From a checkpoint of a small image embedding model.
Training: 8000 steps, batches of 64.
Rows from block 8 of a small image embedding model, named by matrix and row number. Each number is 128 + 32 x the weight over its row's rms, rounded and kept within 0 to 255. All counts start at 0. Numbers have three digits each. After the name is the row's rms in percent of the matrix's.
After each channel's rows are labels from the 100 images, of 14976, where the channel reaches its highest value: "colour at peak" is the nearest of a few named colours to the mean colour under the peak. Only what is clearly more common there than usual is listed. The data: abstract colour fields from 500 small random pattern networks. In brackets: how many of the 100.
# conv: 3x3 conv (model.blocks.8.conv.weight, 160x160x3x3, each kernel summed), inputs 40-79

conv.105 089:147125141104083110114128157131165188129114148143105072152128119173093159096073134112112089141147168105104082096113141112
colour at peak: yellow (34); orange (27)

conv.122 098:179209135104168092130168127187159101098117125152099116187127115157156135105136084142145107160169136142119086131117148119
colour at peak: blue (42); yellow (36)

conv.58 091:093072135121107109140129073145176099147089118133064167151071087087067151112095126096171120145147141126169184137117069121
colour at peak: pink (61); white (29)

conv.151 092:135183153140086056091093120081106059067119085131153088116102139121147140147143162109107102082108180099101179105157170066
colour at peak: green (54)

conv.121 090:200145221120131084158110146121126127144118130061134158168114095088158119130063113152153107101133124140125154114108150057
colour at peak: blue (73)

conv.97 092:155138144083149099112105072108118163164148138107125174144091112082070056099158176122172147078109097100086162134141101133
colour at peak: orange (29)

conv.65 100:168173172146189114155131104057143129073092088088154112138105159141114195114096160098117115067108147058089093069155116096
colour at peak: brown (48); red (36)

conv.29 100:087108144147141125046149103166129083105116149087013147093122132153174123114144174112125135101082096139133071109141050136
colour at peak: pink (43)

conv.133 093:145120093134132151155174089121138063127138119194130160162103086120113124109149094134140122189127108070136083171059129116
colour at peak: pink (34); white (32)

conv.25 106:137109135113055141213146135127138101183136134171157143149100148149142042140125057129152088124090116129129165119122183148
colour at peak: green (91)

conv.107 109:116181044150138145092145133097100143142159144166072153121105116059139025112116148109169145183122175109143159143183060113
colour at peak: cyan (52); green (32)

conv.5 106:161107127100149145139122113152155047092143089109069086146123142143090103122114178134127137088139094106126072120118058107
colour at peak: pink (54); white (37)

conv.130 112:145140095181105164013139088138126151130144103139074176135166138143166150151159142140172099130122084158134090116131043154
colour at peak: red (50)

conv.154 101:065140129120137113121139168030154114127139137132135130138103124120140099131146090130111101076096155054134095144133131102
colour at peak: yellow (54)

conv.36 092:089119146203188106174123122119156121091122141167097108130132171130154118149140126049145127086144125134138129072162145091
colour at peak: brown (32)

conv.141 093:037091130078166112188150140144106098109157111127197121165099143152107105129149145122119084139142141127174137106141142175
colour at peak: green (62)

conv.73 101:104121195145117123155126147088166139116168145157138121165142165143130141105121044118092103111089112157133167098151085192
colour at peak: green (88)

conv.21 081:144094174171105104182134155098140102054107095136165112147107105131170167104123197098093116153133121112118150068156126075
colour at peak: green (79)

conv.93 082:101117140084128073132092175097156152071172147122161130127130153220124138149164133132061106147109143140137122116118135118
colour at peak: yellow (68); orange (26)

conv.33 096:169141168078123132122098101128145120134154114167119094174140149161132173102067148115151137124121129121077153114110097112
colour at peak: grey (48)

conv.150 079:100184192126091092109169194067146125070111137110117117097108115128168087142115107115154113155110187047113134132115141120
colour at peak: yellow (42)

conv.27 107:135131102101155138131109106135132210165151148143128165130115128147083074115149082134048125132118093161136162138177103127
colour at peak: blue (98)

conv.96 085:101120155125086091107145084130151123116193095186048119137071138109132136110144150156116148123135075158133045138153087119
colour at peak: pink (47)

conv.77 106:116097156111123190125164133117165053087141134180109182152132094174121157109152124115127123108133101117105170131135117108
colour at peak: green (47)

conv.118 095:156193136132116135066186137162106111075122118039161113152141103141109088146079135134067079161173152081158156159137130124
colour at peak: blue (38)

conv.64 102:085156115114139103059132118089120085159108089085113010144145105172174125082118117117168121143155147110157116180143104167
colour at peak: blue (50); purple (50)

conv.14 081:182143114085138113141127110169180114106139105144074112113109135151089126092102118113136140153098133116143083117157118109
colour at peak: pink (41); white (29)

conv.135 086:176141175142137126141153128118130119232128136093158165190081098100119156128083150130060149103122132089193121143146114120
colour at peak: purple (50); pink (26)

conv.134 108:148130142150120134136188125154108103180125129135160134167142191168179093154128111116086138118158120080175144113050171169
colour at peak: green (55)

conv.41 094:178107099146042116194128190128151166152135142185120158156133132118129080117108074109179118148121125137151138147117143098
colour at peak: white (36); pink (25)